python train.py --arch="preact_resnet" --horizontal_flip=true --targets=["dice"] --num_classes=3 --norm="batchnorm" --loss="cross_entropy" --optimizer="soap" --lr=0.0015 --beta1=0.95 --grad_clip=1.0 --decay_fraction=0.2 --weight_decay=0.2
Rows from block 10 of a small image classifier, named by matrix and row number. Rows with one number belong to one channel. Each number is 200 + 40 x the weight over its row's rms, rounded and kept within 0 to 999. All counts start at 0.
After each channel's rows are labels from the 100 images, of 14976, where the channel reaches its highest value: "patch colour" is the nearest of a few named colours to the mean colour under the peak. Only what is clearly more common there than usual is listed. The data: rendered dice on a table.
# convs0: first 3x3 conv, stride 2 (model.blocks.10.convs.0.weight, 144x96x3x3, each kernel summed), inputs 0-95
# convs1: second 3x3 conv (model.blocks.10.convs.1.weight, 144x144x3x3, transposed, each kernel summed), outputs 0-143

convs0.133,212,198,221,209,239,196,229,241,186,231,200,247,244,218,206,195,205,200,204,171,202,200,217,302,201,205,195,199,175,194,197,295,202,216,200,198,293,206,202,202,243,198,202,234,227,205,201,196,217,194,198,255,190,197,207,191,197,205,376,185,204,202,200,199,280,193,197,198,204,225,205,202,200,316,202,195,327,197,217,242,199,204,196,201,369,198,203,214,234,200,202,197,234,142,228,199
convs1.133,207,186,240,212,185,199,202,187,172,195,207,161,213,149,210,243,138,148,238,202,1,262,203,217,210,230,210,235,161,199,153,192,197,207,208,207,126,175,147,212,118,203,171,182,180,156,142,193,202,192,152,162,300,187,208,218,221,107,96,162,192,156,189,215,210,165,201,151,251,112,219,195,161,205,164,202,203,234,214,149,235,125,187,237,178,172,215,203,200,169,211,210,183,233,219,187,183,257,206,201,232,203,209,183,222,208,195,190,156,177,161,132,187,114,166,141,157,186,214,122,149,191,193,171,119,209,197,189,195,166,223,102,166,195,122,238,183,178,189,202,196,199,179,245
patch colour: brown

convs0.71,203,201,197,331,306,251,197,184,250,316,195,297,194,184,202,219,186,211,197,214,194,207,216,182,203,193,248,250,247,172,201,219,202,217,200,199,213,204,201,238,226,193,201,203,199,191,201,196,149,220,228,181,275,181,201,184,215,262,196,191,181,189,193,234,192,263,205,253,181,297,212,376,201,209,287,254,243,188,197,208,202,191,241,202,251,184,180,192,169,213,221,177,201,191,207,203
convs1.71,222,187,202,219,175,178,237,183,214,197,211,197,197,171,182,169,156,176,199,241,14,229,197,135,249,183,223,197,166,198,171,170,161,237,198,186,177,184,210,210,186,221,184,187,179,187,184,167,205,203,159,181,303,194,247,193,195,172,164,150,185,206,177,204,202,137,193,115,239,100,224,201,144,213,139,193,238,252,205,169,238,190,203,187,162,216,207,176,208,156,227,204,144,206,204,194,114,298,203,204,184,229,185,190,137,215,189,198,123,191,180,111,164,114,172,153,147,194,209,94,174,202,142,94,161,239,187,184,119,195,218,174,186,201,132,226,189,177,155,175,195,185,194,252
patch colour: yellow

convs0.138,226,195,276,257,233,193,206,353,200,224,190,230,193,300,217,289,195,201,201,194,182,247,168,201,196,203,196,206,176,184,196,285,209,243,197,196,275,190,203,199,233,217,200,174,186,197,199,165,196,214,183,194,265,209,202,197,190,334,354,193,194,191,200,196,203,199,221,204,205,248,195,229,207,203,261,196,273,193,201,195,196,262,286,202,206,200,210,255,178,189,198,189,195,159,199,195
convs1.138,209,171,271,223,160,248,210,111,216,196,270,135,227,150,192,231,148,173,200,218,23,203,225,108,199,169,253,189,174,195,182,174,157,274,210,203,160,178,182,257,195,205,195,193,179,156,194,204,204,205,130,203,190,166,233,180,192,194,156,103,144,199,199,221,202,167,195,97,281,167,210,206,196,202,126,187,167,268,221,152,229,219,193,199,174,222,219,215,173,184,285,218,206,215,240,207,167,190,210,200,197,206,182,169,201,204,202,195,184,200,189,158,153,101,181,111,175,196,214,200,126,205,181,149,143,251,175,180,180,200,217,116,158,232,113,217,194,186,214,203,185,149,208,215
patch colour: pink

convs0.105,185,137,201,140,160,202,149,205,233,196,146,172,198,194,197,187,181,259,178,182,198,173,164,89,138,86,240,199,198,212,199,200,79,202,159,267,210,161,41,176,209,197,194,141,213,232,173,166,156,194,182,214,143,149,183,178,199,188,204,153,201,175,157,208,232,192,233,206,204,201,146,204,201,194,200,204,198,183,227,199,216,200,185,133,219,172,194,199,102,221,189,182,162,181,155,145
convs1.105,203,201,217,209,270,235,192,193,221,231,193,189,232,191,197,198,231,249,261,211,200,246,195,202,252,174,251,206,244,197,193,210,244,202,199,223,203,203,146,288,204,202,202,222,198,195,203,209,168,201,202,200,368,187,192,188,201,237,148,93,190,229,189,259,185,262,198,264,180,207,323,79,185,213,201,161,185,210,184,193,310,170,199,255,208,259,203,199,238,177,251,205,183,185,198,198,235,174,214,169,197,191,206,279,171,200,116,196,194,190,186,199,178,107,178,199,167,206,209,153,172,223,177,144,202,116,125,298,222,192,204,152,226,231,148,199,190,177,203,276,242,195,197,169
patch colour: grey; cyan

convs0.68,258,198,249,247,220,205,260,191,226,191,272,215,190,185,153,252,193,195,228,77,195,243,188,230,218,217,231,196,163,169,207,192,281,278,198,131,214,220,215,217,192,178,216,207,174,191,200,231,167,298,187,182,235,214,252,193,187,255,215,205,173,245,359,190,198,205,200,206,200,342,203,197,246,205,244,182,234,204,192,216,220,194,254,228,224,244,207,226,205,165,202,211,190,192,181,262
convs1.68,190,199,266,162,212,208,201,155,217,201,206,269,185,163,162,182,177,154,201,234,145,189,208,168,118,209,197,201,177,186,189,180,209,174,188,190,189,198,221,133,162,205,183,162,174,196,192,188,211,210,252,176,273,223,156,213,212,199,200,215,196,204,188,216,204,150,172,143,240,178,218,187,164,245,183,227,201,211,218,214,365,292,182,203,199,131,229,240,188,182,215,222,203,180,239,203,151,124,210,233,228,180,212,192,186,211,193,202,219,211,158,210,214,199,33,206,183,167,208,159,161,164,199,67,159,304,131,195,197,195,210,69,157,169,191,231,198,202,258,195,137,150,199,236
patch colour: pink; white

convs0.95,199,226,265,337,350,190,248,203,247,224,207,237,245,175,172,234,175,202,270,140,174,215,162,212,178,191,282,219,194,164,199,234,208,209,203,184,260,182,211,210,243,188,198,217,199,181,191,200,185,264,214,189,255,219,197,254,226,218,223,226,190,199,248,208,206,185,195,268,169,345,197,189,199,224,243,218,272,175,164,207,196,161,207,204,217,192,220,220,294,214,196,185,189,184,152,204
convs1.95,213,192,213,224,185,161,234,137,199,179,219,185,222,167,157,180,194,196,199,225,0,270,182,126,204,196,155,184,167,205,189,151,177,210,200,171,159,194,176,213,132,207,150,215,172,173,171,203,202,201,191,192,264,240,251,202,202,138,218,199,161,209,192,206,204,179,221,127,285,181,206,188,166,213,200,154,196,216,197,188,272,165,213,168,77,278,203,204,208,165,208,207,180,205,212,195,135,190,220,208,181,230,210,182,178,213,180,193,178,206,138,122,170,175,124,154,175,140,208,121,165,178,162,171,158,218,163,215,181,202,211,144,185,226,121,223,185,185,194,124,203,147,198,249
patch colour: yellow; white

convs0.87,127,254,284,277,248,201,172,161,210,218,191,262,189,200,201,223,195,236,194,194,79,199,222,304,202,198,208,238,194,189,163,246,191,211,204,152,242,200,183,209,266,204,163,200,208,154,178,193,173,224,356,262,227,217,194,195,211,251,266,277,209,176,179,187,175,220,196,183,198,201,201,202,196,337,192,201,233,183,228,200,187,198,252,201,197,206,178,216,181,273,194,187,193,194,200,202
convs1.87,193,196,224,174,186,163,240,159,184,176,209,167,209,177,179,187,99,71,199,204,213,218,224,160,226,158,278,184,111,201,177,147,189,202,206,194,123,173,230,235,207,226,190,168,151,266,188,200,206,206,196,141,137,180,278,200,166,61,159,184,171,197,194,223,198,206,184,90,249,217,190,217,191,215,128,212,237,189,220,154,233,197,204,148,181,184,251,182,220,148,249,209,197,250,183,184,126,240,218,193,183,227,216,199,156,203,218,207,242,175,203,196,192,156,123,183,108,210,203,144,136,170,147,166,131,239,155,170,173,198,235,125,214,203,122,201,150,185,192,212,160,214,258,239
patch colour: white

convs0.93,209,200,234,303,223,202,218,191,203,211,198,232,298,196,173,213,181,227,226,143,201,216,192,213,158,222,213,226,190,185,228,225,217,196,208,220,252,219,209,216,250,216,218,196,153,185,217,222,190,282,206,195,347,374,218,200,219,258,198,364,175,212,221,204,185,234,201,208,233,201,196,214,217,186,206,196,274,220,203,225,213,196,219,197,219,137,191,206,195,192,218,191,191,174,200,161
convs1.93,191,195,214,222,184,192,203,182,198,218,230,188,182,153,202,213,126,165,231,217,184,213,233,182,172,200,216,203,127,159,199,230,205,222,170,253,222,200,74,108,194,200,194,161,201,235,193,214,204,219,212,186,154,181,189,198,200,166,213,211,220,202,178,235,228,161,231,85,224,182,202,155,190,214,197,183,169,245,205,157,201,101,128,169,230,175,217,206,228,177,262,205,200,224,196,202,204,123,192,196,213,195,294,195,168,236,102,215,200,202,90,208,200,118,145,176,180,167,127,211,208,227,238,115,129,213,244,187,190,200,201,166,139,176,70,200,191,198,172,208,149,126,202,82
patch colour: yellow

convs0.101,208,200,213,206,232,220,202,201,202,206,196,251,197,208,238,230,193,215,241,221,244,175,192,203,199,202,196,262,242,198,260,124,203,206,198,249,346,213,201,200,217,196,187,192,248,210,207,201,203,298,244,200,269,201,204,199,232,228,227,242,200,159,191,202,202,215,136,233,359,201,190,204,206,214,207,198,213,221,201,200,210,242,303,203,202,195,173,207,257,260,204,201,139,206,199,348
convs1.101,233,122,264,212,164,218,223,154,209,156,214,161,183,172,241,171,176,178,266,310,98,210,211,193,192,196,220,199,146,188,177,127,181,213,214,182,172,172,185,217,176,219,192,204,90,235,118,236,198,195,180,198,240,164,208,164,195,204,175,224,177,211,195,223,191,54,224,172,220,184,168,214,196,212,180,127,228,213,197,199,232,170,155,141,96,206,209,225,123,154,271,204,200,202,205,198,163,189,218,201,199,211,248,188,170,177,189,226,81,205,166,201,201,142,152,181,146,187,91,225,156,193,176,179,164,216,176,149,175,204,205,112,206,231,99,207,175,157,205,190,200,200,200,211
patch colour: white

convs0.33,185,104,216,301,236,239,199,201,333,195,200,221,200,198,198,267,207,234,258,224,178,233,190,209,180,197,191,216,203,207,297,198,205,225,211,204,215,195,196,197,227,199,185,207,197,204,196,231,203,335,234,199,372,203,204,201,198,282,200,219,194,194,205,218,195,311,199,291,230,220,170,230,189,194,250,198,217,202,197,201,194,197,268,199,200,197,214,204,199,206,198,208,200,197,216,203
convs1.33,216,185,224,208,127,194,203,138,272,195,212,229,200,118,167,184,229,171,189,248,99,234,203,169,160,196,241,190,206,185,132,222,186,221,220,236,167,209,205,227,149,204,189,239,173,293,167,228,194,201,200,143,261,219,212,239,215,108,210,210,189,203,186,224,195,111,246,136,222,221,220,225,183,202,149,164,202,211,190,176,230,141,161,103,133,145,212,179,181,173,252,212,230,147,210,193,157,220,217,213,186,205,189,180,138,203,186,180,183,227,163,205,184,142,123,80,171,166,210,199,160,163,230,156,169,230,195,197,170,203,206,51,178,204,123,239,155,185,208,148,193,122,198,260
patch colour: white

convs0.75,192,192,231,404,311,189,201,204,221,234,165,278,178,199,196,236,212,195,214,202,201,222,201,229,240,200,191,198,195,186,200,247,200,244,195,178,241,178,201,200,237,191,201,190,245,205,206,219,202,210,189,194,267,197,199,207,209,213,220,193,199,208,208,159,198,178,183,289,209,318,202,265,200,199,216,246,369,203,187,195,199,193,245,201,199,194,261,195,202,185,199,202,188,188,199,243
convs1.75,218,168,207,213,167,209,223,150,210,90,225,154,192,102,166,193,168,177,231,227,0,262,200,116,234,177,239,198,172,188,151,187,210,247,186,199,157,187,185,239,180,207,173,198,193,186,165,212,206,203,196,169,280,213,231,201,188,183,161,167,186,209,194,203,201,122,200,105,248,185,208,155,166,213,162,150,203,225,208,164,230,181,199,146,115,203,218,213,173,173,231,217,181,209,209,197,139,247,207,203,171,232,239,170,162,204,206,191,121,201,194,161,156,148,108,138,163,177,207,183,147,232,129,204,157,208,181,183,198,201,220,137,146,207,149,237,184,191,187,124,174,205,200,272
patch colour: yellow; white

convs0.4,180,196,234,235,190,214,211,198,189,303,217,233,152,202,193,198,250,197,202,88,220,210,195,176,222,217,203,194,242,221,199,241,195,224,200,209,226,189,182,202,268,269,214,236,196,165,135,221,212,189,201,207,187,234,86,316,264,207,201,191,219,209,231,37,195,197,208,198,201,220,106,202,200,170,202,235,277,222,216,215,173,207,192,185,210,158,198,252,162,192,187,185,295,210,202,163
convs1.4,281,127,174,190,176,202,198,198,144,134,236,189,175,252,237,216,141,155,193,256,184,264,192,67,208,171,175,193,149,129,226,152,151,262,196,211,70,196,181,192,154,138,186,240,211,196,182,209,207,213,166,128,144,159,157,211,177,204,227,151,234,207,210,217,190,223,217,183,266,201,196,203,167,246,174,173,129,178,189,172,199,158,177,151,132,199,206,205,206,216,198,205,175,202,201,184,170,215,244,236,203,231,225,174,197,224,208,186,157,187,270,114,211,200,160,102,156,173,271,172,155,70,206,159,221,225,181,167,203,230,213,176,226,199,119,250,210,155,149,186,184,172,210,182
patch colour: black

convs0.123,202,223,203,229,185,322,201,189,237,198,194,195,200,254,253,192,197,208,193,405,183,213,230,276,193,213,197,261,203,218,261,220,200,215,201,200,240,190,200,200,215,199,200,180,303,196,200,194,185,233,187,233,199,205,203,191,220,197,248,202,193,200,203,230,201,387,184,247,197,209,191,200,199,207,202,300,198,200,203,199,218,203,222,196,196,203,193,199,200,197,180,195,185,259,193,197
convs1.123,199,204,238,210,234,261,219,179,195,289,201,189,184,113,220,134,171,242,193,216,183,219,221,188,217,191,181,221,154,187,145,183,7,236,147,171,130,206,193,178,193,164,201,184,192,273,192,211,210,205,136,131,169,183,248,240,213,202,248,234,172,190,217,209,221,210,215,205,204,155,205,203,202,195,158,200,262,173,150,210,188,267,215,182,177,189,204,206,200,107,193,199,265,198,184,200,145,241,222,184,166,202,256,166,174,210,237,164,194,162,53,226,201,180,189,141,177,171,183,236,132,147,225,166,171,225,218,180,203,172,212,145,178,222,123,245,217,180,101,252,163,255,201,218
patch colour: brown

convs0.122,178,213,263,209,198,277,192,191,186,267,212,185,162,173,157,230,223,239,214,180,269,191,162,233,238,194,235,270,214,179,247,228,186,195,161,228,240,185,144,175,216,199,192,188,258,117,191,166,163,203,267,179,257,157,198,253,258,233,307,200,194,214,213,213,178,289,220,254,120,191,218,215,196,199,207,297,242,198,261,157,168,198,252,176,243,167,254,211,197,199,140,143,216,154,124,191
convs1.122,251,134,178,211,166,191,196,128,179,253,218,183,161,174,135,127,118,182,219,231,138,230,179,132,282,183,228,198,203,192,190,145,227,242,174,207,191,200,217,198,163,198,175,211,186,187,112,241,211,196,175,177,150,192,257,201,191,209,144,150,129,206,203,202,206,175,208,100,244,187,206,245,194,207,194,184,249,272,216,190,289,172,201,204,102,214,203,196,216,231,223,202,167,189,197,194,183,281,207,207,161,226,229,183,171,187,196,198,148,212,186,249,187,129,179,157,94,193,180,222,193,174,214,199,113,206,195,149,181,179,202,131,192,239,121,215,160,174,180,196,66,100,211,233
patch colour: brown

convs0.59,175,321,180,183,252,212,181,195,177,193,212,224,176,204,232,245,193,193,243,181,241,284,209,202,181,183,196,189,215,261,235,201,168,177,210,215,206,153,172,207,202,202,198,180,228,178,176,195,177,208,380,173,195,174,181,195,217,229,205,284,193,44,210,211,214,190,194,209,220,195,233,262,182,216,218,220,199,183,203,203,180,212,224,182,62,190,224,171,217,262,159,196,198,203,197,157
convs1.59,223,207,301,216,198,220,202,266,234,215,217,209,233,144,198,131,202,213,223,240,113,208,200,209,76,177,258,198,223,136,173,223,128,241,215,177,215,205,203,218,148,220,201,207,162,183,91,253,201,208,333,184,194,177,296,192,201,286,229,236,178,195,203,182,204,141,185,178,222,182,201,228,178,208,175,168,180,262,198,155,206,179,174,168,168,152,202,209,198,115,219,217,218,164,185,188,136,207,199,199,221,198,231,185,209,195,183,186,188,207,129,215,232,184,97,162,193,204,180,100,124,191,183,177,191,214,196,168,219,226,213,70,155,200,219,241,195,186,182,196,192,169,206,271
patch colour: blue

convs0.104,146,243,200,207,191,237,189,189,141,208,342,28,213,208,220,178,266,190,240,152,224,178,191,195,154,191,250,169,230,179,191,235,184,172,196,214,183,179,180,139,228,249,189,221,193,188,178,182,202,193,245,214,209,204,170,258,227,207,198,207,300,261,264,145,186,193,201,155,197,130,192,170,163,200,166,182,218,245,181,193,180,292,200,164,224,220,194,202,226,189,185,156,272,150,210,210
convs1.104,224,214,247,183,176,207,194,250,213,252,225,230,184,215,209,186,215,209,162,182,96,192,205,194,58,232,224,156,135,221,211,147,146,255,206,253,221,213,235,127,208,186,170,193,160,200,217,242,221,230,216,243,284,178,99,144,203,257,253,199,184,213,181,219,200,132,169,216,229,244,207,245,214,254,265,217,277,172,262,226,210,205,190,159,190,268,210,190,200,205,210,227,282,157,215,198,196,187,255,190,241,163,127,196,199,187,202,227,141,196,169,229,201,207,277,145,132,201,258,165,162,197,276,149,248,247,149,161,244,227,239,118,170,178,188,244,213,191,212,197,146,160,237,224
patch colour: black

convs0.9,173,214,191,179,180,178,180,187,215,198,169,185,191,186,210,160,198,195,161,204,155,142,216,202,223,179,182,208,116,222,187,201,181,197,186,193,172,141,193,177,134,226,183,196,194,131,162,132,155,149,146,199,195,182,130,199,183,183,178,193,176,168,0,208,171,214,176,194,146,194,194,147,156,182,184,201,194,49,172,195,184,200,191,199,204,181,179,164,157,190,200,144,219,230,186,170
convs1.9,240,168,188,180,171,286,199,164,159,232,206,181,170,198,220,201,261,185,250,197,331,202,209,154,223,211,203,204,265,204,186,195,173,213,217,206,206,123,156,183,165,207,163,224,181,219,164,182,213,211,198,163,203,199,216,206,209,138,232,211,168,129,350,186,201,308,211,198,168,138,287,201,200,205,235,197,231,187,197,297,207,181,229,180,209,192,201,208,208,195,202,211,184,276,200,199,326,165,214,177,217,187,130,212,191,215,204,210,300,262,191,86,181,241,152,226,210,226,252,211,231,173,242,193,169,205,216,289,171,244,179,212,242,186,266,203,187,160,168,214,239,221,179,177
patch colour: grey

convs0.41,201,172,80,182,170,199,199,200,234,191,171,183,93,191,200,214,142,200,210,272,239,200,200,156,211,187,176,200,208,176,217,20,184,128,196,185,197,217,185,201,121,190,192,194,189,200,135,186,203,204,237,198,216,191,198,185,199,201,148,200,164,103,246,189,201,257,150,284,243,115,287,237,200,201,205,223,194,200,200,192,210,137,203,197,153,206,150,186,222,226,191,222,191,182,199,203
convs1.41,200,204,200,204,200,324,200,199,262,189,211,200,221,125,190,246,78,176,200,197,65,200,167,241,190,200,212,200,200,200,198,149,144,211,200,161,200,133,200,271,123,200,200,224,200,223,118,200,200,200,197,196,322,133,215,200,200,188,223,179,174,200,221,185,187,195,211,163,199,178,176,169,200,200,191,190,183,210,200,140,217,187,211,154,153,198,200,135,200,178,200,200,203,200,200,187,78,138,200,200,194,232,151,200,23,202,199,200,150,202,183,201,116,198,197,178,181,198,200,200,128,185,244,182,200,229,202,201,200,200,225,197,235,188,187,200,200,200,200,200,191,325,249,248
patch colour: black

convs0.23,214,195,254,234,233,174,198,232,234,205,198,253,202,207,181,266,136,205,169,199,217,203,217,196,167,196,203,221,180,193,290,221,203,233,176,95,222,165,201,199,149,202,169,201,192,199,143,153,63,245,178,220,321,263,198,227,235,270,250,241,193,197,186,184,192,215,198,171,198,241,179,200,200,230,162,208,239,146,196,204,189,188,243,202,249,77,291,260,217,191,195,193,167,201,145,206
convs1.23,192,184,228,146,229,213,202,171,210,212,220,210,183,132,195,144,206,176,204,214,145,225,176,194,161,229,162,194,188,224,195,211,192,194,135,193,203,180,144,87,219,196,179,131,168,200,173,206,189,229,67,159,220,231,195,208,215,285,179,184,185,185,209,213,163,186,220,139,224,217,222,145,172,205,299,219,271,133,178,258,272,201,211,208,185,181,220,227,193,94,226,227,235,148,238,197,187,148,211,225,172,139,139,199,181,226,150,168,296,201,189,195,207,152,238,206,143,190,176,192,222,184,190,31,249,170,203,152,214,168,205,174,134,152,221,192,209,176,278,206,191,153,199,221
patch colour: white; yellow

convs0.82,193,197,272,217,244,234,166,188,203,201,175,283,154,199,221,271,170,200,221,200,200,188,149,255,73,167,217,259,185,226,196,229,179,248,192,248,230,175,147,147,215,194,139,190,235,153,177,183,85,222,206,236,232,239,162,172,198,261,257,197,199,180,161,197,201,183,186,224,218,295,153,200,200,247,198,184,226,182,194,188,173,198,344,192,194,196,229,236,169,193,131,160,187,227,165,201
convs1.82,250,167,222,225,166,205,186,202,199,224,230,208,213,191,179,223,191,178,204,217,163,249,265,146,185,156,223,189,139,200,182,182,198,344,218,186,146,188,194,203,146,251,194,175,176,246,184,247,233,203,213,172,235,203,298,205,199,188,103,126,159,203,189,207,187,106,163,215,225,205,211,223,162,200,170,190,210,225,204,127,241,151,197,158,164,185,225,218,197,176,253,245,210,188,209,202,114,268,221,222,116,203,236,150,165,195,201,191,170,166,214,245,199,180,146,123,120,125,205,168,200,172,205,182,83,224,157,192,168,184,214,58,179,242,143,254,210,195,204,191,164,219,208,234
patch colour: yellow

convs0.24,222,107,250,255,260,229,189,205,246,231,199,238,195,204,113,257,197,201,208,229,197,230,180,118,205,120,211,217,200,184,199,216,145,218,256,156,249,183,84,207,233,216,204,219,203,178,197,157,199,311,200,181,285,176,194,211,201,243,213,224,181,195,189,203,202,199,194,236,210,233,110,178,198,185,237,211,214,156,97,242,205,223,251,136,209,214,210,231,207,281,173,165,219,152,153,228
convs1.24,238,156,207,234,189,222,228,166,209,287,234,195,187,200,180,168,183,249,189,230,77,188,207,107,280,160,240,192,129,150,188,210,194,210,216,80,200,243,105,217,182,202,171,220,180,172,162,226,183,196,147,149,209,201,218,209,169,217,179,191,160,199,192,217,185,191,258,84,208,214,207,187,164,213,205,200,196,223,81,198,189,163,197,203,104,178,197,201,184,177,246,202,195,160,206,197,175,252,212,198,185,164,256,176,177,188,224,163,204,186,250,171,202,162,129,192,124,170,123,186,155,237,146,189,84,283,188,189,201,208,254,132,190,249,146,206,216,194,192,187,188,158,202,213
patch colour: white